Weights of a small self-supervised image encoder: 16.6 epochs.
Rows from block 5 of a small self-supervised image encoder, named by matrix and row number. Rows with one number within an expert belong to one neuron, the router's apart. Each number is 500 + 25 x the weight over its row's rms, rounded and kept within 0 to 999. All counts start at 0. Numbers have three digits each.
Before each expert's rows are labels from the 100 images, of 14848, where the router gives the expert most weight on average: "strongest on" is what is common among them. Only what is clearly more common there than usual is listed. The data: pixel-art sprites of 400 made-up characters on tiled backdrops.
# router: router (model.blocks.5.mlp.router.weight, 16x192, trained with AdamW), inputs 64-127
# up: expert up (model.blocks.5.mlp.up, 16x48x192), inputs 64-127
# down: expert down (model.blocks.5.mlp.down, 16x192x48, transposed), outputs 64-127

# expert 8
strongest on: black
router.8:530449482489536524526527528511491486523492498534509497491474516485488495544482494522522518516460497529464534462503523508490487484509481483518470466512520547492481447521499533459508468529561509
up.0:512503530525501510477492526513531504501473487484530468474489518469485500462517512504477495546485499505509531516467511501522505486497468517542480492526474456518519504505525519477548514500488491
down.0:492429539471507523487540489489498468507512506483471511475464505521482572545481470497506507530472550515469505482522496482483506476483534537497479518493537506480483529502516479496539525524473484
up.1:498497503519516465512544489490499497507494503518505512492544489533541464488475473510490443491521460466500498520503485473456489494516496498479542504489534493511522528518465453477468487501497448
down.1:472509482504509499495511533484493480503510502542468528534503541482474480510537474458561502549468482500504483537539527535468504533489487519481507518505525519519542467487501448493471513526522523
up.2:515522477478458498483510475493478493522518551465510494486508479525463456512526486473505504519527467503526510538500511473487517468485529473480474537473516466489497493488546475518530522487490490
down.2:528525495560492545465499448482463511475520502525496529511469513516504452517482476528518462474524533501472534467500483537501494524487500499498500507496509538499494529477497495486494521509476504
up.3:503451485529493474477513497507486516474509463475446468523548474519569500512496495519470495514496471449520493505548488497519525490521524531527504480475500522519523521507507510500518479495520512
down.3:466532451500481481484500449535510500496530504516497479506462498530492492475537501529482501487507529514509449524503503511483469529495481500526536485491508494478492479544530422482528467527533497
up.4:491525486508502493530519452501573454484490516468473479504495506520480521533493484498495481483476511531515527493513460493494503491517489482505452493490467569520515488473536516504498468485484481
down.4:470492494474465451493528518502512453519511498507505474527555485484489516526490505475413504484451464484487455529503474524506487499508478488528561509482509498474492508497473480496501504497486467
up.5:534504463530498476505514559497543485482488477532511571477478490492505501488484461515545480486529491475530492514473477531493460518539502471508464481497459523509502478483486479490516474453450504
down.5:524511516518514494528498440548474549525498484502511485553488508468477484518512544536471514487453510518483507429520534541530529530460494496533488526500470493474511510513535495449510502547532461
up.6:469499505472514533501509500537461515528509467521517485512494516516506515499553543470513444489494501536476491485508471517513480478548486493494469468528501536482501527469489535490496435481480512
down.6:498458482457521485518424481463460526501537507492491501511474525511530503520505505510516487458552504458487507516495521525486515475499522489522507539473445502497490541564537502508512458482494512
up.7:514516506493494524496497480456495510494469456480480511478505500562481478513490505466493474476480501462507485520500511496547496486536479492520473494495508506494509483432513478518545490498494546
down.7:518510499520472487496513478526508546558500474515532472545532473514471501565532488456476536497487486546446528474468532457499504503491519492519475483516512509483459524485475533515508512522534455
up.8:555446497487500517454538477474508490507474446474555494467509562484518516506526471461515483442504490488455468506468504561509511469491505490499504480535526499515481514546508515475517494519541512
down.8:524475500479494543530475525506489483486496501512515480485488489487477485529508527492529497550470429496505509470529489518469552509530502495493529526542475478502475497501438471524465485479524458
up.9:491496506501501528473498530456518456531525483487490488442501499497493493552504463504505500502506507513536487514459501508524498523484496540473495527509481503486498506512483492521549490510466485
down.9:553472534492468523506521518480512488503485542514541508482519504515469492513483526506489499530486499518534479485522477549482482484469523465508498530503482513497488471507473467468500502527523493
up.10:471493484556500483535526504490510484509550479545461502523475489474532484479485483457470507459479538548511516500482452518509508513502526491497519484481481495512486456495517522489516494501471536
down.10:520494498509503464489483472522488502481485577512507484502480530535524483515546455490513495464492518461550542491539498479507494532489492499517501494493483527456502497501502493533495442493486505
up.11:540484508511485533518491475496502447492517502470472515464510484550463470515499522549504522502488536519478501524466490515508532492465491490518473516536494469503496491553514451500522485500516568
down.11:527519492526494540477514486494516487469547502471507496505499522480539508490513485495527505475526505505510495485465466488497467492495535514496544476464505510509495514555479505456514515500523405
up.12:485492470471510513483445530506481550542498478473515514506511492488515531523494516480492487522482473489515524513531485488546500486474499453482474498463462483553560483476515458510484511523521472
down.12:463510492512568463504461493503477537485518511481500521470491516517538505558494461491513496472501465484484514488519502495453465487491535501507462484471544483504499466479510527530491459518537486
up.13:517467515491502512507518508509456522538470495542475521471539519466472531548466492486534527483511499514501505426491516487504439467470473463462524483444480488521524504525527518491454467542505503
down.13:496534491519508528478476490483491445487497495481474523499503511512516499492476551531530511495500511537487506503485515465488596494519494482509448488481518476520452539483453544465489451505528529
up.14:493513510499537512493483523464501478495517513497503514500539513468515527510480540488507475521528480463543535503486477492528482526485492484492487502490490534513518496531472500483507470502474497
down.14:490514511493493490513499529509556493495496506542452524479489534478495513467477529526471486486524477531530493455517510532462515483525516470478453521517466457476473509530485526506537512512513478
up.15:501520452483511441448486522531539511486507476435506475474494515482524525502479494516510494539528480475463516520521454528455471512460536495463546551526493513511481520513457514490477472508471505
down.15:537456483477428520491549479500479523509480534510492522521469511522488528499472523508473516514432462469513517501498505522462471507489503480506547486471511501525487466527469458465476474493471488
up.16:461507487510495520463510517480540483512424503530522525474527492491511447471480473469458440525524480497548467512543481494507486508514478486471501489557475528480545528504494480505523498483489460
down.16:492544514496533443486547527493517529479525488517493525496513516530494538479519486560512518516492508493511534506518511489486538496458520504520478485467454514448473460531506515500478520486484502
up.17:499492518460507483511499491500437491488504464460476508487491506527490509530518467463505511514503472497524490496501509482525538471488452517466542467459496479479553516500479549478464528525506503
down.17:552534474473509508464519501506492498480479463444542496468505484482468483529472472526532547482492501487482510530522487507508484554511440504477466500475524507517499457472463503528525534482531478
up.18:502524523524530543472485458516526525492456468536523526500498498460484478526491540489523477513476497516508476525499442495480474569484497483464490478517504501496477521484492479518436504553488481
down.18:509494511522504452475503497501518503484489528533508485526506484470486494511521460525507510506530504476477531517485493507513556485502474536524467506519465499490463528510529545492486487488503487
up.19:499497481465443469507540485498481495532478509441493500503497500475487482515476496471503494448504490503497511465508549496479520470496485501535504513506537527516538485518503500471482512546478453
down.19:490508496529515575513454518546487507487532507509500482526512508522500514481502496509498496520509504549478498488474525477518521483547464481443490505539525495485506491521492535522520508493484525
up.20:487492483470519478475460482477498488508495462530495526504463474458482514532515522488488481479474501488508547482522494487506516473477514508530496506514489510455509489514550489478551485499507485
down.20:527462482479486510470488491490505521465506502526482460518490502525551487483528517503503504482477503509482485494526502490536508525514508496522527531490493505489482479561500509506490475440497539
up.21:487541478501511502517463456517463470507520524496469466483494466485506490497553491483485505468544479475510528525512505473509512512477529480511503498502462493507530520495505540536491451545548557
down.21:477532497550458504528477531497473495464515465509544527511511504510479493485471467512517523494506508547509549459490496526496528516478481454522483536506485482512525530547507514495499523484519499
up.22:484470553493512506472497473516495578505513491503504477518492501504500527475548503497480505477514527509481494540459500492506483537502520485486478518479529447488452505515507514513507518535542514
down.22:496480534490489495505522541489511459476479475511552504467488520497511503476468499549481543525476503518490524514524504517482560481484518528493539441462525472500493499424494504542485512475501481

# expert 11
strongest on: large; black
router.11:513512486505466535493523486485480515502494512498505515497482547488495533464511485499474525495509480524474503501478496509520489493462452495499488489494536505483505435533502495462524485536483537
up.0:485477529481528454501508506506490464474508540507469502481498474480471475452509490470515491485497518496475484525533496556496546473461549459519503488500495504476492496489506499501502518468487495
down.0:539484456520513498516478491525500504523494544497513541485500542533488501526472508543513473504519470482511521495501490494533499508517529545486516439552504501473534528469496526518468522503511473
up.1:493482491507492487508492517520504492498496503514455481545545520455492499470484536521518507505487532533524480484520531515493440508506509508502461460514481507504489528468547499466450505544542510
down.1:547480499482502488503543519498481474517465526493536487508548525489450516506436493535492518516535515544547509504463503493507482489505500471534463462504561499495491507512501531478471482519496462
up.2:485508485489514512496434468498510500489499498452542478500484522529458510456461531469497496515518474467489460491495520449522539533500467540524488494518542475498454470509479531494485522458514509
down.2:502502487519513474523518476514480485532477498491531479518518490494464484535474521481509485507467496464466521511505546530483485469481496527488512486491470525539499525511492472545483500493562506
up.3:495511487459524515475496540513517496470516528479448516473536475519491518544482486512501469517525515490495498498501514520484521484525496533499527504553470461509458496489521480518500513456507493
down.3:518518526546451502506462455551481553504520534533535476523508543552491467476522494526477498516477524523467529478527507445528476523488483504512500517486477497462454489523473492444500489520499514
up.4:514507499503533442489504485499509542563487500444474531495519475473474489487529459507515458518500455521459505478519488451472506523548491482507441504521462511485491505511516485518498459494532485
down.4:510459489486538527468443473500470498517512468537474507512504493496474488540507488501511477482470526490494516474504512486468480499542497500506531502499526509497482486517525543471492469527488470
up.5:484489517506544459501541543518554513543492537488487511484474472530521502497559495511479424512543472477470504514511442521476492461503516482475468543494506519510511520500527499486483499507475511
down.5:480516487508519540469462486449462474483498523515514501465551505526490455551499505476509468505492508483509475549504494509484476545500476540529574459520511527533516472437500491482525518477496473
up.6:519488487488532506517454530473509509514490523460506501527531510445518501500466534468523505459497522478520480506455522537516463525556471487501488466530564476457528526499529474479482476545498451
down.6:486530461492508525532477470488498515493448456470531530462519551522470461521501503502494521524511474491534501465493481503488482529561508531470472517561503503484419446474537516523502496519523500
up.7:523500497473509534503480511511548513466537491488491522506502491453505508501524499487511501469447516490574481508544515469475482505564501493489476437456489469524511510471460509522469526488507459
down.7:460499537455490541507468508491486531463506490517472526493493508482513516509491488471498473470505519467494521516545518505527516531494496430502507517521477499528500465459510511452512473534466543
up.8:520485509499487505460499480495529468511545484490469517502471527487518488473508480468510514494487481500512492540512502495470519483508461505586515493496482485477501523543477480546471519501558505
down.8:537485480532496549504486500525538488459514495496518487494509512478488563528531520589528502487510529479550485484494481472474494488502519452479454520515478492506503472478517500538490500483527514
up.9:523500529514499472497472493475515480457505478484526482495551462503488501441485533470470509476501510505467467497582495493519493494519490501492494500491532519488465465491510464501483482482463476
down.9:469521519540487465479531500514521477515463518481516546497522498448550504523526483536465475504490502485515528497507500524463529535467496538483488479484481498513458500521500484532511476490557538
up.10:544528491500486495470515511480479477510521511536489526503498481461518483494468479488477483483457536491496486550546486493470484508490530529480477473544502519495531489493520503494505537495503491
down.10:508467432519542498477537506552511509491524470527570487478499478498516515503494507471514479519476510469468493527486474522502494497527525488519484509484512539539480524487482489525519495498502478
up.11:456510459527480467461474491474517500517474520474545520477535515460499505524482486453477490468485504510474541479516491534513507508470480483507482488478494507527547519497512464534503479533506473
down.11:550527501503477556548524518544547513480484477505540514506486567518480514502493493528436528483512534456498505484520529480504478470450511460506520554497496480487557530508517476469525490473484467
up.12:499510492492526481507464522536505509500498476502493459488535471503465546487493501505495496509490446516533442455516509485488521545492454508493511511478459496538484524463526529520509481480542472
down.12:490480470551497498472526493489489525457485483498517523543482522493523514542487481495462487537469532474496464497525479503506491465504539504468523492542471514544498523529539491438475492506478558
up.13:521483488526517532492478485481520442500527538512510516543548491476505474523488512447510492490491506488520456496546483536478487476549509452515479464489485473527492498514499466483483463505482504
down.13:479504487552523513506488504453512485490498525500509522469500487480507539535489500549552504522487501471516504492520484506506493498516488494535513489459496507498514474476484502511473469442486499
up.14:475492494511502499475496481542452497516541544487480508519481472468479522497492490508480496511477514508503487528523532488471495487499484475498486484482461465505522502512493550489487473526477495
down.14:488514497503489521449526512455489501510503460478527479491500531521481483493481490519489531486479510504537492484460533494532521500497472464495496508512488514511491574502514439486512522458496471
up.15:512510464520459496507535488491467506529487464492470520504440467481442502515521526539496462494482510487494478483509459464474478518490453494489482496487560487505496488538529495514487504516514511
down.15:418475469485512522520507516478531480450543497504557557474530504486546497477526514468514526507475484507531520513502463490530469539517483480545494500479458472516568529511472480510477461486459521
up.16:474525498504480457475496517516501456531499470466560488478527524476491499443517471494524485523500473505488506515529482503483500492489479504514526516512522488505518495506472465477511503497484462
down.16:517496467492490491498480478476514459523483509498499475487444494525483485507511527455462501466499469491503518488518483529517485491511489508497469540502537519486475542527481476488507452511488522
up.17:504543481546488472506474469511525493491524484439507512498544544486517519473465505517510495488525479525460502510462498495462518530483478515506523518512517518480522512483543526514478489515512497
down.17:473510527439514497476552482490518540503502491491456521528510506516482478511524540501529492487502498500461500497479488468487513487484492522474499528501472523473494505488557535525481510489506518
up.18:524515511518491484502529475520488496536516482480467567494495517500563510486483472485503500457564466516478521478509558483488531522476538480503482490519494460507501449504525485501461473538495499
down.18:502541523477520491509454520521512532511519511561524487513535511472478481474468509484509524555497514531492492544475479473524456506512517514470481489505497541477493542503463520468489509449466529
up.19:483513503487511465523518479539498508512487489450505528489467484499543503502568487506524473485518420458502487507496478455475512490505521483475449535497512526502535483518490497476473468516496501
down.19:546484505517554530471478494449516482539513524541507455468492467498506490521468497504499500561516510515524499496440488533519483496534472520510524451498473487500515509484524513525505490481473478
up.20:496507484501460499476480533471474532462499480536550483465542491523473498509485509485479563524476562495516462501468520524547515516523490518545517461469484475483495512494504530526526518466511490
down.20:497495499493520560463495497487437476467513496491466466504530498483491537478466495502505463521525515508497462489489479512512454464526502539517534440486491464510481483517539501524539517460517490
up.21:496505480520540549440465502504522492511495491509504513508476482484494482440542494481473503515510518555538475483501484484500502484504500497477491524485523475476492496492538482478500490534478492
down.21:503506504492492508516515499475490433482506486464504474459477511499531541544521496508501478495508466456530504520451474541496468488464526443517511505520512510549484552536513519524459484506497472
up.22:509492459500498506510524543491572496518491472503493492487485479515561529526500486473484527467523490516516471514469459489522527501492481502516527481519544501520511503458492549522525479482506462
down.22:521528526533498459507559499500589504472506516517525460494476493479507489524489529535466505564513477516514481504475505522498512461483532501487503517507492499511448526489520517529434507496465474

# expert 3
strongest on: orange
router.3:456543519513491509528530523482518537518479518517521482527503513523504480479465519498505515463498514517537522445529535507500511479517522530499508499548493477467461518520482480505470531451495521
up.0:464448475475459501505499470527497504503480497492486514494492502497504465515528499501467527528508549534523523473499486522514492460510441527507539492491444456470490490502516488514463486455522489
down.0:520497482547571500477505494475503499487552499479452489490496469504503500538531495513511477508469469499496470508497483532500491492463505478522519506514502549570509476505477479499469470502538507
up.1:495537527488486543495472523538509507525484492537492525492507522518531516520488479483480490509516469465482573430484505483540480515501503524495476546514489458444519488487488516486522542520538485
down.1:504466493466533500510531421543499463526527485511513475494498502501484528494512502511530525504529500493502485536522495529511490522513510509545549490487504501506476507501480479484473449504472510
up.2:490483492511503511497448487547487491515529530497503492523462441449505497523522514538458438471496530528493478508501486475493525453509506497530496518549505469482509513472495499504502492492495497
down.2:482506511526533484523490478461495493536462505464523502494540564505508443510524524494492496491512498462503501523510490532496506452518467461516480512493531484521553550510503527491549510502540539
up.3:524504514483519497523521523511505493542487536506495496462509518470508527473484537492536504510497505540480506459532528530512520498450460486516512468482486572500479495493507484491510512506509499
down.3:461508513479429500466513467477478541492504453477488524547501514524549485524499532485521495506503480496486471490498480482510495537496528547473505534557522489493513483470458542462487481473512460
up.4:483501483529504530477511508528501550513478497514497492530504497464490494518479460487507527502504509520514475518491470483533514502492517551473493485496482528525483529462481525469491519507512506
down.4:559470545521483481535517483495536481523476512488513485499478512506523523449495520509482492497522504489530501537521543505520529497508536520489531472476510522463498488508497473515465459470505538
up.5:527469498497478501476495485494462476471456481497460489485494536511436517496454505518489529512498483550472507529502525494531521477458488483501461507480528463525523512513510479446507519501492495
down.5:536508531499486490486493533532490511481465490537470499523462485474441473472472501518495522505507514542445457541505524507531515502457479459510519494493557495536530520488494481454535518498552491
up.6:515513524500519528522470488526510548490505485519506480511514483474499510524492534450520495528497491490525477509489484512505484462515490529469514536469507487490477517514508484534468499509479544
down.6:458572526537469511448492491508542470475478504497555516530465447517500476484531497459525495470511496503509524481493484504530502502520525537487448498484479515513506511479520503509559477523496463
up.7:507478500513510545491462464488498474490517460479493526525536507507486495516536508465493475465527520535477482504511482527473515473498512532481496493518501475543528524537447487519490471527501486
down.7:509490516530526486499499503485530519556502504495520524495512475526483489483461482496520488494510505467500497531502538511518477498518444524547521508520478506495467476498516566498546502456481498
up.8:469503468511459473508491494513516473479487493500503481538512478455502489495520511455506517519499512492499493469500473548512494517513484500550520477482501522478455537526440483531510448520507495
down.8:491521526500488462510532501519484538523524522508488525502477525551482456530481527524490476495473486497463501487502549540493498494510532472480499492508526461510550468494530460452467527499473511
up.9:551527469490513507478547498482500516501460525475501497545483517500470504496459517484493506554495495496490522437510493493477484569489516484488488462505495505515462482488503510464519459460512529
down.9:476475490455502456522557478494524518514528471533482501493547495483474487470455464504490496498544544543484516480557514570483507510509529509458437501436517487476489514534509510529477509473504512
up.10:532523501511540538524509506481518510464487499457503519468503459517452520486509519501468518507521490520506476490527517468491498534492463483439524517469483526512513539468495481504471474477494516
down.10:478475514456457510455502501522505497508526539471523486517504500474518463519527482497486497491509509540490524466517448527477504524533572482469469485486509478481521494555499546450532512531481472
up.11:490531477512468516510510474500553520464517499510461510517453516477495521495496518501514490544487470477526503486508507521467503488540529502492489508468443527506506487535504517522491500484490533
down.11:513526524485550514485505492516497550565523450520503531483540504522483463473482516485507529510536529513486538544520512512520518488495498509488499481468493518476450503507499507521475537489497486
up.12:498516476498537468477456551477461491519478467446516520523505530498513510470541496481513492468518552525510439455521490548513529483463494521498480510480486542444454498536508512522464476526518470
down.12:496503500526524488531522523478514490519526508486528466483539492526520485475512475502463475485480521493522551514518535478473472508511537521539512485505517490480528487495504500556503494464515486
up.13:533501491492500512477466518490456526484494463500529505470480531516498506495518489536487492549500488532463518481529560522510505482484516492516486510484460503531537499471494552487546472529512484
down.13:527518481494498504539519524489477520580544518485479516495451502470469473480518484509537495481498519542499447537467495489508458508528503526522544438469470503497522513512480464498495482535529542
up.14:506513548473460476488491482526495510499520502506540507431520491507504504539458510476514503496506534527479527529484496503510494494477497519556539498490493514523498488489512521520501492504494490
down.14:517499485518487491482500541474511460538484523508459516573485494485508489538521518467486449491501528489553514455519511528537509527519494483504511487495520496442472500480498464495478499513511515
up.15:513453491471487477475484500478504525509479507510528528480479486517487492510524468510484486489459475531515514489557529488469486485495493516486513500491451527535480534516509536554509483477498492
down.15:496496535495515520464476452494495503486548503530468500506543532503507492470484513442513491488520516487495509499422482474480491539492538471497467495567538498521510447485491504510484519509486547
up.16:472497513525497496472468486511509563533559465510500517510461499460513498490531487473488463510516490498521493484474533495535476479516471491495477494506518517487467484478477498527496503506494520
down.16:521522482514529517546495486525505464460516560510513493519510503484454460512532443562531476507517463458482515531533442458473463505496503500497509493476493500491527511485473476519516532516493494
up.17:501478508519500533480506469488512491475491518509464502501512536473480512494440486466514491511499502521521491464505483475486523446498502491465498509469509530455557478542520499507514522511491489
down.17:481486453502516540523510486518532516494451476487483461504506468513511506474498489516457498494460515464546526510488490518523499555506480515507545509483505513532469529510532479510450478479494546
up.18:516459528497484511508522517472472546487505534509486538517493528484497480499481518559461538509491494519466510497481505487499518469468500469487474508494539524488543538496493524475464465563493483
down.18:572512510490457503532523493464482496492523481499491504480495475431515477490519507534548493487551479495483499474525471516475482515470507498463511469428512527534549514502533505528472495496518499
up.19:507496538440502466517503525477459489482514510477501478483515455503478469516507493511492455505505513517493500467525475484504509539526523519517496430475503510478499500537484516456476525480500506
down.19:500536455490532478456512485487515530523490499491512516474460514502522510469492485469472529479512548506530540543449487519505486423529507488484529543516455471523481488493529466507493507506481463
up.20:498539482488504486511502494529498495473472462493464518530486531502514517455469528470481444486462488553500517490470487498454519512524515509468498504495477465518489475464520441517512483483484525
down.20:503482489512509487499479498502480514523511489511501454503520489520526503537544483459512478480488536516459437493474499525515459483502498456513516478458483497541496569527536498529514504524475515
up.21:481487474511495486475522500491487498531434480474543507523504491479464457497486516506510532488474457528498528532534588486503480495510492487449513521494509528492494510510472547473544500526543523
down.21:482519525469491500517505510494494506487532506560517482494489526517527500487457461504479476535490567467512497482457483474465516523522505482524476477536465458497524500493494495559452486493532482
up.22:494497501512514480469485490520497480487490508481528481489518480501525508535496475514486470517545491478472491550481471478504505486540506544493524526495511451512493534492510528517496534475467489
down.22:507521493500534507447473495524501503449463505499517497510441513495530510534534513486447473498513467471513550490489501506463467532500507497508537520462479496474429470481505498463465453481515553

# expert 14
strongest on: green
router.14:478525517496468524522486522486517514524487534511531446517509482529521503513472527468519543506522495525522529525481473501494433471500538486529489513533495480480503473523476485516453532469488540
up.0:487481447495504499484482483499525536489548469507500495490512522510490506505510498522482455493512467505520494523502488523451491529517495511489472518560500464461510487532492484532533477574484523
down.0:486559524461443494487487492472532519507488504540520531531499495492526483468485510529543471534463507462502518490482526479529480496467473512488514496469508522532509500518501482512508497486499479
up.1:457482539520465476509560484485479513519497482504523511536547486474509501556482512505499461436493484508520456492494526492491518531503510509519507525506531509461547499501486477497457542524555497
down.1:496465560503540521529480523526483477442463458436488548471472513518473510527455519517503523518505562487534528504523499512466488505447519475488529469485491494442474497484504455467553486550504485
up.2:534508476450480490541504511519533475467540527489471479515514514511523513529516497494492566495498476484483494472488467490528483495476474521493526498517451516489532482509489507480546502491499511
down.2:461479530575540524483466474495505465502524501473512515497469477486488489518519510504465482511519540519502493555527494512498468485486509473480517518492531541509484497480519457475510532558485514
up.3:511552497497485481514441497476522504514508485507476469495529466549471485529474517508468478495555514484478534497496553503474527528476530521527495503474473477445495505494474456466509498482478531
down.3:485478465542475534477538477515498542523511507485534517565496509533482503486507477488468481517490509488502489466495479477549516512502530461486502558479512479485510489524548511480460485514462462
up.4:489501474540514540438509525476529500505474501503469499449502476504502514526514489480474508462466531448533491465467516520494517511496487497514481509517516521516525489500502490512484508510471463
down.4:504511505491532494527470485462505491477537471542442532480558465473512476495467533499492489458474507524491506521552543527507535461458521508519492481476494499462532548482510509472510535501507473
up.5:505484486513549534497457497487486512494512485514496495492508469498488510536493488443522536450441460448496482563534504481468492478497519479503479518516487486518521513538474516479516492514505485
down.5:495538500464479486487469485562498514496485477506548469533434523485525508501460546510503501497533455525529531453514489487462499454493484483510471490489517524487508460503495504547514492514468478
up.6:530517525510545506487547557499498507534514478506469479471504530487526454494461523481483467471470527503562532515504504469468520514504503511499497476502498470474484538471518468493508525494519492
down.6:473512528524535500511532540488469505516477545519509522517521503465444464502488507509508489472494537512532520462483538502525530510490473490467499483509472522450481511525531484510510495510494455
up.7:483475497490500519520487509486473539529501554465517510472506473506517512504462506487519486509447520534531475502516482517485472493511475501462543505501471472439548466478506468460512504518509522
down.7:502478453492532487497514526541511454479493512484521507469553488524512493540485492533501482467573493497522489526484444538522520499494485517522460483493465505552501466496507512528452512514495504
up.8:497497487487500496520519493522455475517480533493459469524554528521481488525524476521501536484480476501481485464511489477490504497530480495522506469550499509497502483507545495503473516482488492
down.8:528482467447490477494519562482506455495526451511485507504475478453514494497503471498473488552484474507537503504479497504485487496517522527509520509560510519498494429486508461469521554533480515
up.9:534517511488460440493520517486460500510506515548447463563525476486479461564448488480508522492475522494490507498493493500471482523468498439494496498493518479499487487489531510450490506512516493
down.9:540499485506480541508514514542500508460488475503519447530489500493521499490546498483490470551485548559510497539476473475503518486492491540507477519463529508483451487536502517487509479504507487
up.10:538530511541472495451467541506536504491490500498466475543460509492502507494456459529501522507529477490507492517504503484488477535495529500525502512484510465519522505469530489476497513463513556
down.10:477452462478484472509496485488471532520486526512481496437514469519514496511505500537497474469515500471500455505520465518518519517465476536511491487494469534482503494533483505522471506420446511
up.11:528519477501528478475469558537500548490466510520467502541461521488504527479437538521510476516504525515542516509463502511499513512469529576477505528484489515513486518513508467482536498506510478
down.11:440511556477497526449529498481497501548543471442521519495509477528480502489505509496476484494471508509487520501489490509510519527519489502491510469517559534459454495452506489475503472476494509
up.12:493501484496546523476507518481545484494495507537486472496510514516463515531522558478482507527493509498516492500520497457493532520506524540440515483494518498506519518493482500495506507497486428
down.12:539494541472517502466486476478522464480535508468491519458529514476445525525531493513513530489495494461460462510464499464527493496486479468507463526501522460495469487493513477504539494514530489
up.13:522541524492499495485528482481474511535513555475530533492493521479487498478502528486522491478486520536527490506533505474480527516509475488530519500507506541495447515494528514482549471556544509
down.13:511545541490543496464523525524459516476476501513532490488505501458457503508490475538459540514461542518532490497539500472502503521470504522531533478474511505488451504508515510498456535500471468
up.14:514529500538465518511480474501485527426464479470480506517489521453501510444500503518484496497532502533469492451493463472508494503480499509506491518485479493487499498485485517483443505500485534
down.14:547506486518522495441436471515503519528496483440502494466543497479520505519507445492467479501531488506482499491538509490500488532465496530537520468509533531468483458490525501518477507527514493
up.15:497541483507505495510484473507465468516531494457481559476489529497503555517506507515518481500511457498467460487466507522460447515510547529454503497514469527505519453520544493523479533506500544
down.15:493522473513497520490520505508510512491500518510468484498518514522483504491492500482535523524489473463547504522488496504523483461526452493525541483502515541531513513501524512516490471450494508
up.16:521471504488522502484457505465461533477499430527478448418550476506483546530487491495500532495492504510483504530501503486528533538501499533452498467500545491484509516507494493525498565482511470
down.16:505478528459518507487497485461506502495491480520520515471481509496493517528511497508493530474472508467452520490461539498527492472537470422520498479498524490529495501528457477497482528478516522
up.17:495449483518501503528509493496527482487487475526419505448512511477525505495456474493543501506509489508505486471520512487495529501481508529497487487521543476485497499498468473518496492519533489
down.17:518509514499509513440506504465556490526498499502505481475454518500492483520579520488471549461491491502499505481494466525497504518466500501530490489540489492495496515518504519563527509524496520
up.18:523481481501529511476524529502468497560499493510498531480492510488518506489507498473454505489528549468539521501497473547512482511502516472507490478453483516514443482475491521505522494507456505
down.18:496470522483511534517480462496508472510530521525475546477499556497463466470529501525497556517554495485497497561534478463517528463495474503501495494479497531483529533516443502503507514493492485
up.19:523493520453520490531530514514506514480497512490488521508481519505481482510465533480515448475526512540474482446515522480503512469483507508509498443527503481498528512480490508484515505508532498
down.19:478480486506532526497521426517511525485480493497502502454453508494563507539506481478531513505476488511527487508477457500522543475490533485499506503503518572506473526476530534490475525514483478
up.20:501508475540455496470526524460469540484483497481495526525485497548522551499501532527522515556512518494490490489503500502454507534488511484460463497523504483470498516455490495519494510506530528
down.20:499481487472519532520482514523491508538532475508550470502517504473506484470489515499474483468514519449544525462506516466523495498495520514529528486509499457515525522517488472456488486489465514
up.21:499441508464523490558491491493462487502480550517523498529541446492477571541503471500469509490444503528481479512493466475469476514492509511484479473483549516441513519500488517539475501499497500
down.21:477525465522503539518534516511483495521466451484538453514481462473511490463463509477489485509525487534530502500518483512543513516523540506475482487505500469476516517494468475498503491465575517
up.22:495458514529534490524476526524478493485508467527513509526533505462516538538507467483526476486522512498461502471576464504474482489535488514510457476468498488477463512537497484531526531478516532
down.22:507501471521546477511546532515533528534513528519528516500521530511500508482518483506491458465503542468524475510522519481497541506525535532496467519474498488489526486491447536532532500543502473